config = dict(
    model='CTC audio transcriber',
    spec_augment=False,
    mlp_ratio=4,
    subsampling=4,
    residual_init='none',
    beta2=0.95,
    lr=0.0034,
    beta1=0.95,
    shampoo_beta=0.95,
    max_precond_dim=1024,
    one_sided=False,
    steps=8600,
    batch_size=256,
    lr_schedule='cosine',
    weight_decay=0.2,
)
Rows from block 6, named by matrix and row number. Rows with one number belong to one attention dimension. Each number is 200 + 20 x the weight over its row's rms, rounded and kept within 0 to 999. All counts start at 0.
# q: attention query, key and value (stacked) (model.blocks.6.attn.qkv.weight, 288x128, the q third), inputs 0-63
# k: attention query, key and value (stacked) (model.blocks.6.attn.qkv.weight, 288x128, the k third), inputs 0-63
q.32,242,211,219,221,208,200,180,227,161,221,194,177,188,192,219,201,156,213,218,159,163,173,206,185,210,149,229,188,226,218,209,215,166,204,197,198,205,185,200,186,181,201,222,213,194,195,207,224,202,186,185,192,195,200,171,184,225,199,193,198,228,226,187,130
k.32,190,221,222,222,224,180,264,158,194,198,217,227,207,189,201,220,215,179,133,207,184,234,204,210,223,223,185,207,185,179,203,193,199,174,213,162,219,233,192,187,187,210,176,199,152,197,206,187,176,191,216,221,169,179,206,195,201,169,192,193,205,184,211,198
q.33,183,219,222,163,210,214,233,195,178,165,187,194,220,180,195,184,185,200,189,239,203,208,190,209,211,211,201,216,208,191,181,187,219,219,197,228,201,226,222,200,195,199,205,158,189,188,180,196,213,180,200,175,203,214,225,175,218,188,174,217,221,186,214,199
k.33,220,226,167,220,181,208,202,237,193,203,210,208,170,197,157,190,189,212,209,217,211,187,207,233,200,176,212,188,207,187,219,223,190,160,216,191,174,211,206,189,205,210,197,168,193,232,170,196,205,187,177,214,212,236,175,209,146,178,197,183,184,217,194,200
q.34,200,217,188,163,203,220,183,190,196,236,186,209,185,198,220,203,208,201,191,246,216,180,188,186,179,215,237,214,201,208,215,210,208,196,186,227,192,209,220,171,203,233,188,177,216,215,191,185,138,176,169,179,206,193,191,170,186,192,182,227,223,186,199,218
k.34,197,208,182,188,182,216,206,210,214,184,170,192,192,188,181,229,179,196,202,226,158,205,207,215,238,191,205,209,216,209,183,183,195,184,191,198,199,189,248,190,223,221,196,211,186,224,157,214,197,205,223,197,183,208,207,181,181,209,186,189,159,212,245,178
q.35,189,197,242,223,195,181,208,163,178,199,201,187,197,194,191,188,191,185,178,198,207,172,235,218,179,213,136,186,204,200,182,205,180,190,216,185,171,191,190,206,213,214,250,210,206,178,206,221,180,236,200,225,203,202,242,188,184,208,173,162,184,205,224,201
k.35,208,178,221,187,224,192,200,168,232,186,205,191,197,189,178,229,203,195,253,173,203,230,216,206,181,224,209,190,204,221,207,182,186,211,244,181,204,169,204,193,181,183,190,208,207,213,237,188,196,197,184,178,198,191,194,203,248,198,227,215,206,199,184,195
q.36,198,165,204,172,186,201,204,180,202,160,231,187,181,197,194,189,182,147,205,175,215,225,217,214,234,230,201,211,227,206,167,191,193,195,212,204,180,201,216,193,208,164,184,217,211,183,173,223,215,151,217,194,194,208,213,219,214,182,205,190,192,220,228,189
k.36,219,223,219,215,206,215,190,155,200,228,196,211,206,212,233,200,163,184,186,205,230,198,175,190,181,181,217,231,232,206,249,197,229,175,190,211,208,194,211,187,219,186,209,197,222,212,175,186,219,212,182,188,212,189,168,215,211,201,187,209,218,179,167,196
q.37,206,193,189,194,196,209,229,184,204,198,224,217,253,239,196,194,194,210,165,218,214,179,184,197,198,245,205,200,174,232,202,221,209,192,197,194,234,242,200,214,222,182,196,204,229,176,183,173,211,169,201,232,243,213,223,191,187,193,196,211,178,183,180,191
k.37,211,185,175,207,216,177,181,212,170,228,199,198,193,178,181,187,216,200,202,178,162,209,215,211,189,217,197,205,191,182,192,209,212,219,231,188,191,246,223,179,240,182,162,209,193,215,156,205,201,207,184,193,204,214,172,249,201,188,193,214,191,224,185,185
q.38,191,181,207,143,208,225,232,197,233,206,206,193,216,202,219,182,229,199,194,171,168,200,166,220,226,200,183,201,170,193,170,204,190,224,214,210,205,192,192,184,168,199,183,184,196,194,189,215,182,202,190,204,216,206,247,212,205,188,177,180,186,203,228,204
k.38,228,219,214,210,180,214,220,167,204,226,235,202,167,206,227,200,217,207,214,182,194,186,203,202,189,196,147,181,205,213,203,215,179,223,179,256,209,233,189,197,205,188,198,198,231,190,223,175,196,206,202,234,143,172,147,198,228,200,215,197,187,212,191,187
q.39,172,177,190,188,183,200,215,186,210,229,208,194,196,176,198,216,192,192,199,194,162,222,200,213,201,207,174,184,186,195,209,175,206,236,244,192,201,206,219,195,226,206,168,245,185,224,174,189,158,183,221,186,238,182,220,197,205,221,212,201,222,194,175,213
k.39,229,217,194,191,215,143,205,163,229,196,200,198,211,195,219,189,239,213,195,195,217,217,211,173,218,191,209,172,194,218,181,209,219,190,198,200,212,185,208,224,209,219,211,188,199,208,241,189,224,194,173,174,184,187,190,231,207,214,192,200,211,198,217,196
q.40,202,209,160,203,262,199,174,238,208,197,207,196,217,181,198,170,189,220,184,209,162,205,206,200,201,191,218,167,213,199,204,183,190,204,230,199,198,172,183,216,191,198,182,200,224,223,180,201,192,200,210,209,221,182,166,179,182,230,184,181,218,230,208,207
k.40,186,183,259,198,202,227,215,194,182,199,207,198,209,192,218,197,209,185,156,220,201,228,211,207,226,215,163,198,236,175,244,209,218,207,185,189,230,200,183,193,202,161,241,184,178,200,200,184,176,182,221,200,194,216,243,230,220,164,211,227,199,235,180,204
q.41,189,190,204,177,167,206,186,210,198,180,194,214,172,199,179,199,207,222,166,174,184,182,222,174,237,204,231,211,184,174,200,213,192,194,156,187,185,191,189,190,153,205,217,208,188,191,211,174,226,225,180,198,184,186,188,187,205,198,198,228,191,162,231,233
k.41,190,200,188,211,219,228,176,213,191,219,178,211,191,226,229,221,214,226,198,192,176,199,195,218,179,214,184,159,179,212,184,184,206,202,180,205,218,164,167,208,182,193,185,190,192,206,205,199,214,248,239,207,189,173,192,201,173,210,178,145,187,226,207,184
q.42,191,205,179,211,211,195,155,194,243,217,207,218,200,197,185,200,177,196,177,176,196,189,178,180,197,178,184,220,210,210,167,199,203,204,173,155,250,234,209,201,225,204,212,177,194,212,199,209,178,216,205,181,210,201,199,189,211,180,247,218,202,223,203,220
k.42,195,233,180,212,206,251,210,173,206,195,138,144,212,200,222,222,200,197,203,224,229,209,193,217,189,198,187,195,176,213,171,185,195,206,185,204,192,203,180,224,212,219,209,176,182,238,198,166,189,211,226,183,206,207,198,183,191,197,212,162,175,163,204,217
q.43,208,206,205,187,210,224,176,212,208,218,175,198,177,204,142,189,181,215,190,196,188,199,217,193,201,152,252,188,199,169,198,226,168,183,190,226,182,188,219,198,179,193,194,202,203,211,230,180,208,210,195,224,195,216,203,189,190,177,176,192,204,205,210,217
k.43,208,155,204,194,198,190,225,232,189,182,234,226,216,228,201,192,190,218,185,222,219,177,176,200,222,226,185,201,213,213,179,196,203,222,205,213,218,157,192,187,180,170,210,210,215,202,229,190,227,194,207,202,167,171,197,193,200,195,205,211,184,219,218,183
q.44,202,220,193,154,190,205,206,175,188,189,203,163,178,183,208,188,207,212,213,225,204,202,169,228,207,224,209,239,186,194,201,189,169,231,192,216,159,223,170,221,236,193,212,182,191,181,221,180,177,195,195,219,207,216,232,160,180,179,166,194,201,202,153,206
k.44,185,183,192,240,185,203,198,233,245,199,189,231,195,163,197,221,180,223,218,208,203,193,191,206,169,237,193,222,206,210,209,184,187,204,174,219,176,178,233,218,217,220,217,229,213,214,163,173,206,157,189,237,174,240,182,201,190,213,196,189,203,216,208,182
q.45,206,203,187,218,235,191,151,225,204,205,226,205,201,226,169,203,207,213,195,234,232,195,193,200,183,220,173,169,206,237,195,232,157,202,193,208,210,203,205,207,247,167,193,210,153,232,185,235,208,201,194,199,186,212,214,210,191,168,193,178,185,224,189,177
k.45,201,219,211,174,214,222,179,177,232,196,179,165,210,164,182,211,225,177,170,223,227,167,199,194,222,179,171,178,219,191,188,217,235,179,211,204,212,188,202,195,209,204,211,171,206,207,174,204,218,168,186,189,171,201,180,233,210,211,222,220,208,214,191,211
q.46,179,191,166,162,187,194,186,178,199,257,197,185,192,204,228,181,218,211,214,221,180,240,198,198,210,174,219,205,197,198,213,196,193,163,211,187,175,199,207,216,189,209,184,228,235,220,235,222,197,194,189,221,178,210,202,203,210,212,190,218,211,142,184,223
k.46,187,199,222,137,185,172,204,200,192,208,181,180,218,190,193,170,213,224,233,203,188,215,198,183,206,176,209,195,192,186,207,179,196,231,221,210,207,191,211,224,198,200,171,193,187,172,177,195,196,187,184,246,163,186,197,166,152,203,182,200,209,210,198,178
q.47,185,211,179,221,183,238,212,182,189,172,217,177,218,208,202,182,209,211,178,203,237,167,177,177,199,205,237,227,192,192,217,169,184,186,182,198,209,202,160,227,231,216,197,162,194,199,226,186,192,171,225,213,216,193,194,206,190,181,172,196,164,187,192,198
k.47,206,162,212,231,207,199,171,226,196,201,214,244,206,219,195,179,179,199,229,188,184,187,183,199,170,217,218,184,204,196,183,181,170,223,220,234,199,238,210,206,203,178,194,226,214,239,155,218,182,214,198,178,192,230,231,219,202,221,214,203,209,238,164,217
q.48,166,190,184,204,195,198,170,221,180,216,242,190,173,207,196,227,203,232,216,217,194,178,200,243,222,182,226,204,227,211,204,202,188,175,195,216,211,232,176,214,171,195,235,194,204,198,183,188,201,215,175,210,186,216,193,144,194,183,157,230,217,200,189,170
k.48,215,188,218,194,208,174,240,179,198,210,186,161,192,257,209,185,219,203,180,209,200,176,209,185,217,227,238,228,220,214,215,201,185,188,179,209,188,184,200,151,199,195,231,194,193,199,190,202,192,223,192,203,199,230,210,211,204,192,191,203,233,165,174,247
q.49,195,183,203,182,217,193,198,216,194,221,181,209,202,181,186,172,201,188,221,235,163,202,179,181,209,189,180,165,216,199,186,214,222,195,203,194,201,185,222,199,188,196,212,185,209,196,208,205,202,210,204,202,212,194,171,211,185,201,180,202,197,222,216,232
k.49,192,215,191,233,212,214,178,198,216,206,205,180,192,199,198,216,175,207,247,205,221,172,249,194,221,182,195,187,184,210,189,201,226,183,161,193,175,191,210,197,200,204,173,248,225,225,179,174,177,202,202,199,197,213,180,205,209,204,202,204,232,202,189,180
q.50,192,224,164,218,216,217,214,191,180,186,214,215,193,203,236,219,197,190,199,192,202,193,210,215,215,199,183,216,174,217,189,208,214,182,257,207,191,234,196,168,172,199,196,205,167,199,182,215,203,172,196,151,193,176,209,193,213,224,192,193,213,209,210,198
k.50,212,222,214,188,208,212,193,208,205,222,167,192,226,218,144,173,211,252,201,214,195,198,201,178,209,193,214,194,209,210,212,212,203,229,174,193,170,217,219,202,217,183,209,222,196,209,210,204,200,226,198,203,221,202,198,163,217,190,213,168,201,185,217,216
q.51,217,222,211,201,203,210,211,222,227,225,172,182,194,202,228,163,211,197,228,216,213,195,201,173,177,164,203,221,187,236,211,211,179,219,208,181,186,179,186,184,224,227,226,209,223,184,196,196,215,185,234,206,197,219,181,196,203,173,180,185,151,198,186,170
k.51,195,228,210,215,210,160,206,213,191,225,181,191,183,200,238,205,181,191,210,226,193,183,187,223,188,196,192,174,230,175,198,185,222,211,188,188,238,167,186,171,196,209,202,165,182,243,193,237,189,223,221,219,209,198,215,203,194,176,208,204,197,187,200,226
q.52,208,202,152,193,206,200,168,194,228,236,222,202,185,172,196,228,184,187,224,205,199,181,180,180,231,216,209,190,175,208,192,185,186,209,220,249,214,200,196,193,177,215,171,164,203,249,209,197,202,171,213,219,195,182,186,181,200,198,222,200,187,210,231,193
k.52,219,214,180,202,182,211,218,180,198,193,199,172,235,212,211,200,182,202,219,197,210,184,239,223,195,154,179,192,206,185,199,227,194,174,173,185,178,202,201,169,226,215,204,221,206,215,182,190,235,175,228,183,227,214,204,242,193,197,176,206,173,163,190,231
q.53,230,192,221,209,217,170,217,224,202,189,191,171,221,214,190,192,196,194,201,174,186,179,175,195,192,195,230,237,166,202,167,220,220,176,215,190,211,165,193,209,190,185,182,222,217,184,254,200,240,193,194,208,190,173,197,204,190,209,207,157,205,198,195,166
k.53,200,229,224,198,185,199,193,209,205,207,187,218,170,178,199,194,207,192,203,207,172,212,209,255,222,185,211,207,191,190,230,164,200,226,222,215,200,213,231,185,162,197,192,230,200,194,194,202,195,183,196,176,197,238,205,182,210,150,212,193,234,187,196,218
q.54,190,189,197,199,162,229,219,187,199,175,202,185,202,226,232,215,182,196,185,205,195,176,159,201,204,217,186,223,173,211,202,206,212,206,195,202,223,199,225,188,202,174,169,205,208,199,169,227,187,182,184,193,234,214,202,207,233,196,241,157,217,191,206,213
k.54,196,209,196,195,203,225,198,203,214,185,195,217,202,165,234,183,178,247,203,170,181,198,226,225,173,193,189,221,204,206,177,184,161,212,199,190,164,200,202,186,195,225,196,215,198,192,201,227,152,201,187,200,207,187,178,151,195,216,187,235,161,198,214,232
q.55,205,201,209,191,215,183,216,208,208,219,170,222,201,192,196,210,218,185,149,228,201,214,188,201,185,217,198,226,246,212,193,170,197,192,200,228,200,192,218,193,227,205,188,215,220,190,232,193,198,195,226,241,212,202,195,222,179,187,208,172,207,200,229,210
k.55,212,191,202,214,217,249,193,218,217,199,198,227,159,165,216,228,188,183,203,197,196,217,228,241,176,198,211,216,206,185,224,207,207,168,206,224,188,217,166,204,201,206,154,209,202,201,188,201,193,195,217,192,204,180,178,223,186,219,217,179,200,212,194,192
q.56,224,167,204,223,211,192,237,164,182,197,186,189,236,182,247,181,208,198,189,161,202,202,201,186,196,193,166,182,155,202,198,187,188,172,224,208,214,250,227,177,180,189,212,229,201,159,179,172,190,208,202,193,230,218,195,195,224,216,193,162,198,180,199,206
k.56,202,176,193,195,206,191,200,231,168,192,191,187,226,205,166,189,188,223,188,200,177,220,196,206,200,199,210,235,218,196,181,208,206,217,193,174,181,204,171,188,199,191,236,183,179,195,241,202,177,174,204,199,197,152,210,199,213,220,219,182,190,198,224,165
q.57,206,230,222,211,173,178,186,195,215,225,218,195,221,230,235,213,184,223,218,201,198,201,201,169,213,187,227,188,179,215,193,198,186,191,181,175,214,184,198,225,179,210,216,231,181,192,219,176,226,201,239,252,206,251,206,173,206,214,189,228,175,234,210,164
k.57,232,183,240,189,179,189,200,211,163,217,253,177,203,223,199,201,172,196,213,178,172,223,192,224,171,239,221,199,227,205,177,160,193,206,234,217,248,206,207,190,177,211,247,185,197,186,200,201,189,182,207,229,228,185,213,216,193,190,187,198,225,240,166,170
q.58,184,176,180,197,217,196,216,186,170,192,177,220,205,157,237,215,209,199,214,187,203,191,198,197,197,223,178,175,180,227,190,226,184,200,168,212,184,255,211,177,191,160,196,174,179,202,212,156,197,213,213,168,206,203,195,217,215,186,194,216,228,238,179,214
k.58,199,208,222,213,215,220,212,213,181,209,193,194,236,194,157,179,186,241,211,218,176,188,226,168,242,180,209,207,201,211,184,199,225,180,162,191,191,206,183,219,252,235,218,187,168,211,190,185,174,176,215,167,192,208,196,214,193,212,202,224,216,173,204,219
q.59,211,178,176,199,225,180,228,231,214,202,195,179,220,247,166,183,178,192,207,188,232,214,181,196,195,217,203,190,193,184,237,213,208,201,243,186,186,214,210,203,189,219,208,200,209,193,179,180,183,216,208,229,190,193,171,186,201,213,214,166,186,196,187,197
k.59,177,226,234,227,197,202,215,172,194,219,204,203,193,201,240,190,190,193,185,202,233,190,199,189,178,192,194,174,193,177,148,180,199,206,162,211,246,223,237,205,161,195,217,195,189,181,178,185,201,192,201,192,201,228,207,184,179,164,195,164,218,181,219,194
q.60,194,158,220,250,196,199,243,211,197,204,202,173,208,204,220,230,204,199,220,217,198,144,185,186,217,157,164,219,202,207,198,206,211,237,209,204,231,234,211,204,177,186,189,173,234,192,180,207,192,223,193,197,218,211,206,199,192,190,180,187,238,218,204,219
k.60,203,194,190,206,202,186,250,201,213,202,192,225,188,193,203,207,203,226,202,234,190,196,219,186,221,237,209,191,212,234,219,207,180,208,206,179,223,168,199,201,212,215,192,204,211,193,210,210,184,228,178,192,183,148,164,204,193,198,210,231,202,174,257,242
q.61,239,191,224,189,190,204,183,221,193,196,216,229,188,186,218,186,149,190,233,195,188,219,202,178,174,199,198,199,161,208,207,171,218,229,179,175,149,191,189,216,164,235,210,190,178,229,200,158,196,210,210,196,213,184,188,186,244,167,208,178,170,156,165,180
k.61,190,204,142,171,185,162,194,172,173,192,203,140,206,199,211,220,200,203,214,179,196,238,202,220,202,180,180,214,203,215,200,186,223,179,188,183,195,254,206,202,197,215,177,196,213,202,191,212,192,185,209,216,193,212,211,202,191,195,191,194,201,233,179,167
q.62,162,220,196,229,214,192,228,214,183,207,174,225,213,200,240,197,187,210,236,164,210,195,186,199,198,163,206,214,212,194,182,207,195,213,192,156,179,224,196,204,188,206,199,212,239,208,201,194,210,178,231,196,206,204,238,228,185,193,205,190,195,208,187,205
k.62,246,161,215,207,205,151,209,197,182,204,223,209,198,221,174,243,195,203,174,217,185,155,222,175,212,190,202,170,207,189,216,191,180,236,221,218,251,182,207,198,191,177,192,210,206,204,184,231,175,210,209,183,211,202,184,213,206,189,192,187,232,205,236,182
q.63,193,174,224,221,217,228,209,209,144,201,190,231,197,188,204,196,206,225,200,214,155,181,208,177,176,219,202,222,196,199,182,211,210,175,187,218,206,192,174,230,209,181,184,206,211,211,234,198,185,207,206,208,251,200,188,213,179,174,198,225,183,240,221,201
k.63,197,183,211,212,189,187,211,176,221,215,189,199,200,154,193,181,169,194,200,193,202,204,228,238,202,204,182,237,157,199,195,182,203,183,218,213,191,208,217,196,181,187,219,195,203,189,180,232,188,194,203,194,210,201,185,213,214,205,218,246,203,238,182,234
q.64,206,225,188,190,195,202,168,222,173,222,197,154,205,222,220,222,197,195,208,189,209,215,148,223,214,224,221,215,182,201,215,225,183,227,214,218,183,197,225,174,196,197,205,251,156,205,221,211,191,188,195,209,201,195,206,239,177,193,235,171,187,173,198,211
k.64,208,178,204,192,182,203,175,196,225,207,189,226,192,210,184,205,153,208,209,195,190,197,210,193,190,199,203,170,224,224,204,172,205,228,239,223,179,195,181,183,195,190,189,219,188,206,190,215,240,215,189,177,223,191,216,202,172,188,200,186,204,186,209,218
q.65,210,189,193,224,197,182,193,212,202,169,211,222,188,220,220,218,178,184,216,200,179,209,205,203,197,172,175,199,194,193,219,183,193,223,215,209,199,215,223,190,187,165,213,177,213,213,226,237,195,217,209,182,222,212,220,161,222,183,212,156,208,199,174,219
k.65,190,223,177,158,181,152,203,227,188,189,167,167,203,230,183,213,174,207,208,184,201,243,200,176,203,221,196,199,196,204,218,196,184,179,234,221,191,201,195,211,244,214,239,225,209,205,177,201,210,202,177,198,160,214,172,207,178,189,209,218,172,206,247,188
q.66,193,199,183,206,195,194,208,169,227,205,223,189,225,196,181,239,194,206,211,187,230,153,207,196,230,191,178,188,232,192,200,191,227,244,195,195,191,147,189,212,200,194,195,231,215,221,238,206,208,240,191,195,202,190,211,242,222,210,190,204,202,212,211,211
k.66,217,196,177,225,229,246,201,235,225,202,226,243,187,200,189,188,227,211,171,184,167,197,203,182,220,208,203,182,163,209,208,214,181,244,175,189,218,184,200,207,227,231,196,194,184,202,228,211,186,182,210,191,148,191,210,199,161,205,171,228,206,220,203,208
q.67,204,175,183,216,182,225,192,197,231,221,200,188,217,203,187,217,168,199,208,204,224,209,169,206,220,211,207,193,188,234,232,196,220,209,189,197,209,194,210,226,212,226,212,176,147,190,194,164,186,176,201,202,185,175,199,190,227,206,178,230,204,169,175,177
k.67,221,200,206,166,210,214,227,205,181,189,214,190,236,205,203,202,233,207,211,209,196,238,215,170,224,203,177,206,198,193,176,222,209,193,188,180,216,217,216,226,185,206,197,205,225,169,221,219,208,175,201,226,206,192,225,201,188,222,212,189,201,232,174,189
q.68,184,202,213,172,206,200,201,191,224,157,219,213,174,179,183,188,160,211,176,184,261,195,204,214,178,229,209,174,179,168,181,247,207,173,197,190,194,219,183,200,191,191,209,211,205,185,163,211,182,194,202,194,226,194,203,179,207,224,189,211,209,186,182,207
k.68,225,228,226,203,189,198,202,166,210,177,196,195,217,185,209,193,211,211,208,246,204,183,215,195,207,187,212,171,184,182,152,198,184,203,177,184,195,189,235,234,165,206,215,176,199,186,184,156,181,208,170,197,165,208,207,198,217,180,202,168,218,170,188,178
q.69,205,201,170,187,211,196,212,182,217,171,210,182,184,176,219,174,209,201,198,170,208,202,215,203,237,220,198,195,202,202,200,213,179,213,214,207,198,231,216,215,225,202,202,224,210,194,159,226,201,179,198,251,218,199,209,213,168,218,207,206,194,208,170,196
k.69,248,176,174,211,212,184,179,184,196,225,188,196,212,220,183,196,200,177,181,212,203,165,213,188,171,202,193,200,191,185,176,228,204,221,209,190,158,210,198,220,198,215,196,190,205,177,211,185,182,190,182,194,152,209,177,209,217,196,211,201,241,180,242,177
q.70,190,204,201,184,208,236,223,183,226,191,200,213,185,184,191,199,222,231,191,158,202,199,241,208,232,192,211,166,213,210,165,188,182,195,166,184,233,201,177,172,194,226,183,174,192,198,194,240,182,216,197,191,155,209,194,241,222,215,209,201,185,214,199,196
k.70,195,201,196,205,168,200,195,229,207,188,230,225,200,222,178,212,223,220,183,217,169,173,205,174,166,231,208,188,182,210,180,202,187,225,160,185,183,194,202,163,214,199,176,199,195,159,214,211,188,250,204,184,238,185,216,177,194,204,213,228,171,221,181,213
q.71,200,194,178,228,197,198,194,219,196,215,212,151,191,182,182,206,166,193,220,193,180,206,208,204,167,156,200,187,236,174,212,203,196,227,207,222,207,236,192,178,205,205,221,159,202,232,145,254,229,224,231,164,219,175,185,192,206,199,222,174,182,219,175,170
k.71,199,230,184,222,179,196,207,229,187,204,182,175,188,210,194,222,210,188,198,194,240,187,209,176,217,208,210,203,186,228,194,189,203,158,190,191,196,188,197,185,222,215,216,203,199,220,228,223,226,188,221,195,202,207,177,179,186,209,177,204,218,188,229,238
q.72,210,155,204,187,180,192,216,201,206,210,260,184,199,186,206,182,167,168,224,219,201,237,166,194,192,204,226,191,193,197,186,210,216,169,192,196,207,237,222,217,197,198,214,211,176,211,161,228,185,216,200,173,238,209,206,202,213,232,212,208,195,180,183,201
k.72,192,182,163,210,200,213,212,209,215,153,175,142,214,221,169,235,211,243,233,197,220,193,222,188,210,204,204,206,221,214,238,189,207,192,186,183,211,205,207,205,223,185,202,208,211,180,200,184,195,188,202,219,195,179,182,196,222,193,181,192,226,225,201,199
q.73,236,179,184,217,205,182,202,212,187,177,194,193,207,173,197,181,237,164,193,189,157,208,220,196,213,170,207,206,188,196,188,197,248,180,178,177,178,204,249,156,176,205,189,215,214,202,189,204,187,180,200,219,220,168,171,214,255,196,204,188,191,193,217,205
k.73,171,165,209,226,185,192,213,197,175,193,188,214,175,185,154,200,215,212,225,185,194,215,187,255,195,161,193,189,195,188,209,199,210,179,207,211,182,211,207,167,203,181,185,199,195,205,220,211,189,208,216,190,199,209,219,218,217,208,238,194,158,202,225,198
q.74,193,216,215,167,157,194,199,220,203,212,210,227,209,213,207,193,186,214,214,214,158,213,204,194,204,172,173,199,214,189,198,194,171,176,180,215,176,184,200,169,193,176,205,209,190,194,176,196,249,203,195,161,198,254,195,193,187,195,224,215,210,199,207,188
k.74,201,188,179,206,207,212,190,213,149,217,211,175,172,217,210,207,218,205,197,210,218,191,193,162,203,216,218,223,247,241,196,205,224,211,231,207,190,164,208,178,210,246,212,215,178,242,204,186,178,201,223,217,187,179,208,186,176,195,172,211,206,187,197,192
q.75,230,218,191,214,183,163,185,221,219,204,217,159,159,177,179,220,234,217,165,207,178,169,166,215,178,187,197,197,212,196,190,176,167,223,198,234,199,213,212,186,191,173,204,207,219,247,170,215,210,217,185,222,215,167,179,186,204,217,201,169,220,194,236,191
k.75,236,206,203,202,190,190,193,237,179,211,180,223,220,223,180,209,190,200,189,203,188,195,213,187,163,196,203,204,213,180,201,217,182,190,216,167,176,161,181,195,202,217,195,203,189,206,199,176,207,167,214,202,196,191,165,212,171,205,226,165,195,125,192,236
q.76,207,167,229,224,187,211,213,184,181,203,182,252,221,197,184,183,201,198,189,236,193,197,184,172,176,197,198,193,173,196,200,199,209,189,211,219,238,183,212,208,166,163,214,178,170,203,171,187,216,207,174,215,191,222,199,211,217,219,219,216,211,200,222,216
k.76,197,211,206,204,203,174,213,204,184,203,174,202,181,178,191,197,216,195,206,227,202,188,199,180,182,221,210,196,209,207,202,210,160,191,211,210,206,215,239,225,201,194,216,191,213,216,186,196,203,166,134,158,218,188,204,191,218,233,208,179,194,201,181,199
q.77,197,217,214,204,209,203,235,159,203,186,220,202,210,244,175,192,224,185,214,198,198,186,202,230,241,197,198,228,215,218,185,208,203,171,208,211,231,184,204,183,233,190,217,208,173,181,210,186,203,202,201,185,171,231,217,191,222,210,167,200,191,198,188,194
k.77,160,198,222,163,189,201,210,256,228,198,216,185,221,238,216,198,204,197,192,204,216,200,199,185,193,215,207,197,198,191,218,183,196,183,169,177,211,215,182,203,214,196,224,198,197,163,187,178,201,190,172,213,205,205,227,200,205,209,191,229,205,234,214,206
q.78,186,223,206,192,199,211,196,227,205,183,209,188,214,209,174,227,200,194,240,165,207,204,222,183,218,221,197,213,178,224,220,200,233,213,163,185,211,192,233,199,212,164,188,159,218,201,245,230,210,196,192,258,164,202,196,221,171,205,233,194,202,225,196,204
k.78,180,161,227,209,184,227,153,202,191,212,218,221,143,185,202,178,210,224,202,224,192,212,175,204,193,207,227,152,223,182,216,212,193,193,218,213,189,205,247,184,228,214,217,227,251,181,185,202,195,198,207,195,228,205,199,185,193,155,226,251,189,221,216,215
q.79,193,230,203,169,230,176,191,188,189,224,183,174,233,176,182,183,227,189,192,179,208,165,193,236,210,236,189,175,178,242,234,218,230,190,226,195,200,188,214,201,195,188,195,197,229,189,230,191,195,229,204,213,180,196,180,234,197,241,185,199,185,184,188,223
k.79,182,193,246,231,171,250,200,189,242,176,234,238,200,179,223,168,190,208,220,211,206,203,209,219,234,181,199,182,219,188,177,210,215,219,164,198,181,209,178,190,194,209,191,214,206,206,188,164,205,199,180,210,219,183,209,202,192,206,191,217,221,200,193,208
q.80,173,199,184,203,212,220,211,177,189,185,214,189,230,198,220,215,198,216,188,186,225,225,214,175,197,173,192,201,184,227,193,179,203,206,160,168,217,208,193,209,196,203,185,144,188,176,206,200,196,168,192,216,210,203,186,175,221,203,192,194,189,238,228,186
k.80,242,160,195,183,227,200,192,207,182,196,201,173,189,205,177,216,218,221,193,230,141,195,194,222,197,189,223,185,200,179,167,222,200,179,226,175,239,206,211,217,184,196,200,201,239,188,223,220,169,152,235,208,227,200,201,196,231,232,228,175,193,210,202,180
q.81,170,185,176,176,181,204,174,160,189,241,199,213,208,215,177,173,200,196,200,207,172,216,214,193,225,209,163,194,202,214,216,197,190,201,170,215,204,205,220,161,155,154,207,162,193,198,201,191,207,211,221,218,208,181,204,237,194,194,174,208,215,219,176,213
k.81,196,197,192,234,206,220,190,236,196,213,194,191,204,223,182,173,202,189,222,200,203,196,220,142,206,217,193,184,219,171,224,211,215,162,185,189,138,195,200,212,206,245,201,220,199,209,195,183,146,197,166,186,209,170,206,166,200,217,211,239,186,212,181,206
q.82,210,189,208,233,203,167,191,233,171,188,204,194,178,199,225,229,205,212,214,181,192,179,216,198,188,200,209,230,212,176,183,180,196,220,183,179,198,195,188,212,195,177,193,196,170,184,184,221,175,186,179,171,175,203,184,196,194,179,188,220,196,209,218,192
k.82,218,181,213,175,203,193,175,208,210,187,186,205,209,185,174,199,212,226,173,233,181,185,186,193,213,240,167,212,208,222,203,195,178,191,230,245,220,172,212,161,219,187,216,189,188,202,200,177,213,217,181,223,228,181,178,215,171,185,179,184,179,219,207,216
q.83,201,208,200,193,166,183,198,217,213,152,188,186,206,219,225,212,180,194,186,199,195,174,208,205,196,225,184,247,204,184,173,167,209,180,197,184,220,211,228,202,227,200,215,211,185,182,217,227,235,162,208,168,177,200,198,184,218,210,222,205,203,204,211,174
k.83,198,200,230,202,230,223,175,211,210,232,180,186,199,152,179,178,250,206,188,160,197,238,173,221,200,200,210,211,205,251,202,178,182,203,189,194,190,179,199,206,176,193,187,187,210,186,195,198,165,211,190,198,199,226,177,178,190,181,173,187,220,194,230,181